config.yaml
model: "image classifier"
channel_attention: "eca"
loss: "cross_entropy"
init: "torch_default"
optimizer: "soap"
beta2: 0.999
max_precond_dim: 1024
lr_schedule: "cosine"
adamw_weight_decay_other_params: 0
Rows from block 2 of a small image classifier, named by matrix and row number. Rows with one number belong to one channel. Each number is 128 + 24 x the weight over its row's rms, rounded and kept within 0 to 255. All counts start at 0. After the name is the row's rms in percent of the matrix's.
After each channel's rows are labels from the 100 images, of 14976, where the channel reaches its highest value: "patch colour" is the nearest of a few named colours to the mean colour under the peak. Only what is clearly more common there than usual is listed. The data: histories of elementary cellular automata, time running down. In brackets: how many of the 100.
# convs1: 3x3 conv (model.blocks.2.convs.1.weight, 32x32x3x3, each kernel summed), inputs 0-31
# convs2: expand pointwise conv (model.blocks.2.convs.2.weight, 128x32x1x1, transposed), outputs 0-127

convs1.6 089 [121  90 141 113 113 103 126  92 132 151 125 127 153 117 132 173  85 136 180 127 136 124 174  87 125 122 136  84 121 152 129 133]
convs2.6 099 [125 137 124 117 157 141 125 114 120 110  99 119 140 129 137 115 126 163 132 140 141 116 157 148 179 110 128 129 109 149 142 100 129 114  80  85 125 141 136  83 158 143  96 127  90 127 109 127 122 128  92 164  92 124 121 109 163 135 113 130 100 140 144 167 142  88 123 155 156 124 149 116 149 142 151 159 141 142 150 102 188 157 107 125 147  96 131 126 123 114 118 108 139 143  57 114 118 121 117  86 155  94 134 153 120 121 186 137 118 157 109 174 157 154 177 141 164 120 139 173 105 127  85 132 136 112 106 164]
patch colour: white (37)

convs1.13 095 [126  93 125 113  93  97 129 167 183 176 117 157  87 111 127 142 113 115  96 140 134 117 139 117 145 110 119 137 125  93 132 100]
convs2.13 100 [114 131 111 132 138 126 132 127 171 140 108 162 122 142 120  91 110 108 155 126 137 107 108  94 121 128 144 141 170  98 156 151 111 145 144 144 126 149 114 121 154  98 119 150 108 138  94 104 160 163 108  89 104  92 146  84 121  93 125 112 135 110 151 145 150 141 121 143  94 141 118 132 147 110 112 119 115 162 108 130 142 127 109 114 129 136 129 142 126 127 100 155 114 102 155 148 144 138 157 115 109 174 117 148 130 150 126 145 173 111 133 182 160 197 178 140 168  93  99 203  82  97 141 157 154 128 131 121]
patch colour: black (68)

convs1.20 101 [107 147  96 107 147 110 143 131  98 117 123 154 116  93 149 137 106 104 104 110 105 179 119  96 109 163 160 112 152 106 100 155]
convs2.20 102 [114 112 103 116 164 112 170 135  75 108 105  92 152 119  90 131 130 171  65 165 130 114  93 137 120 116 212 145 162 108 136 125 103 145 148 167 151 156  98 173 116 107 103 123 159 187 110 150 152 146 114 128 106  74 123 155 123 110 120 129 109 118 156 162 119 129 107 107 118 136 111 120 154 148 102 150 103 130 139 140 124 138 155 144 125 143 118  80 115 130 164 145 122 120 137 140 131 123 137 108 114 135 118 134 115 138 109 104 165 150 143 130 134 164 118 120 135 182 154 119 138 122 102 122  92 143 140 132]
patch colour: black (94)

convs1.28 090 [ 81 191 122  92 107 141 126 116 149 111  69 160 132  83  93 123 120 127 125 137 123 113 141 138 123 134 154 141 130 135 126 126]
convs2.28 089 [134 140 142 150 118 154  85 127 131 152 141 132 153  90 108 164 184 136 122 108 168 150 113 151 143 136 108 117 109 163 152 171 119 101  95 115 120  91 159 116 137 147 173 142 128  79 150 123  99 114 128 137  90 151 121 122 109 150 130 111 145 158 108 159 115 108 145 115 153 146 112  87 170 156  99 137  97 138 111 147 178 111 134 139  85 116 140 134 140 132 118 145 109 147 115 137 171 103 112  92 149 113 115 147  80 127  84 139 109 152 153 150 106 121 122 164 116  99 135 117  89 143 167 165 138 139 150 170]
patch colour: white (36)

convs1.27 097 [111 112  66 134  98 118  84 128 117 132 135 117 138 111 153 129 116 132 171 161 110 115 110 170 152 144 126  99 139  87 128 103]
convs2.27 105 [141 176 105 148 138 140  98 167 105  98 145 115 144  83 134 156  99 153 134 163 102 102 113 139 121 151 126 133 111 151 125 185 122 139 119 142 138 130 114 118 149 124 184 129 113 123 136 140  97 131  95 166 172  89 136 120 116 126 129  83 179 120 134 102 123 117 120 141 132 156 115 129 126  93 123 141  92  93 153 141 100 104 152 159 124  99 115 168  87  91 153 137  88 103 174 124 121 121 154 129 124 175  89 166  75 146 127 114 132 102 138 116 100 131 104 121 120 135 101 113 150 141 141 145 168 113 109 141]
patch colour: grey (99)

convs1.3 113 [112 119 104  92 150 143 136 157 120 154 132 169 149  97 110 142  91 175 126 145 143 159 144 110 128 111 147 167 128 146  84 122]
convs2.3 107 [107 128 112 141 123 146 106 142 132 139 150 119 135 173 153 133 123 126 132 150 129 103 123 176 116  97 127 115 178 122 134 115 120 120 129 114 165  87 154 126 151 153  78 149 147 145 133 169 131 153 152 151  86 155 141 135 149 167  86  93  91 136  94 151 108  98 146 112  96 155 146 142 147 164 101 144  94 158  98 117 148 118 119 161 125 102 144  90 128 181 135 157 110 119 120 134 153  90 102 124 122 125 104 124 130 123 113 129  82 156 141 133 184 114 170 164 111 179 131 120 112 112 168 136 104 104 136 123]
patch colour: black (68)

convs1.5 084 [143 112 171  88 115 161 155 117 128 132  94 114 131  87 147 169 172 117  95 121 113 153 116 119 119 126 143 110 172 148 138 124]
convs2.5 103 [100 106  95 131 157  92  88 104  98 146  82 136 120 118 145 109 181 169 154 149 161 103 148 123 156 101 153 102 156 110 137 146 105  79 144 151 143 122 114 132 154 119  81 139  82 175 146 173 110 132 125 116 118 126  85 106 155 137 115 136 142 145 134 133 157 141 128 156 112 141  79  87 121 105 123 131 125 111 154 137 113  89 104 115 123 161 109 120 118 129  99 106 138 150 115 144  60 137 127 130 117 134  91 104 120 125 111 166 149 152 169 123 138 130 143 129  86 119 115 119  91 123 119 122 150 142  84 128]
patch colour: black (64)

convs1.14 130 [ 86  97 133 128 168 162  92 126 129 106  89 119 125 125 150 123 136 143 120  96 133 128 105 176 139 102 112 115 157  87 139  99]
convs2.14 099 [127 143 111 184  99 117 134 134 114 106 130 151 106 116 109 109 125 121  92 150 129 188 142 112 117 142 130 117 108  90 103 115 100 156 124 157 108 131 141 159 114 152 122  87 140 122 124 104 121 140 136 125 141 111 109 170 176 169 107 112 150 136 131 107 160 110 116  74 120 133 178 153 150 134 112 166 128 133 141 128 144 118 155 159 124 122  84 115 120 120 107 142 137 115 160 169 107 113 146 126 126 127 135 169 159 179 152 122  83 102  80 100 119 152 110  95 105  59 123 109  99 159 113 134 118 109 123 102]
patch colour: grey (86)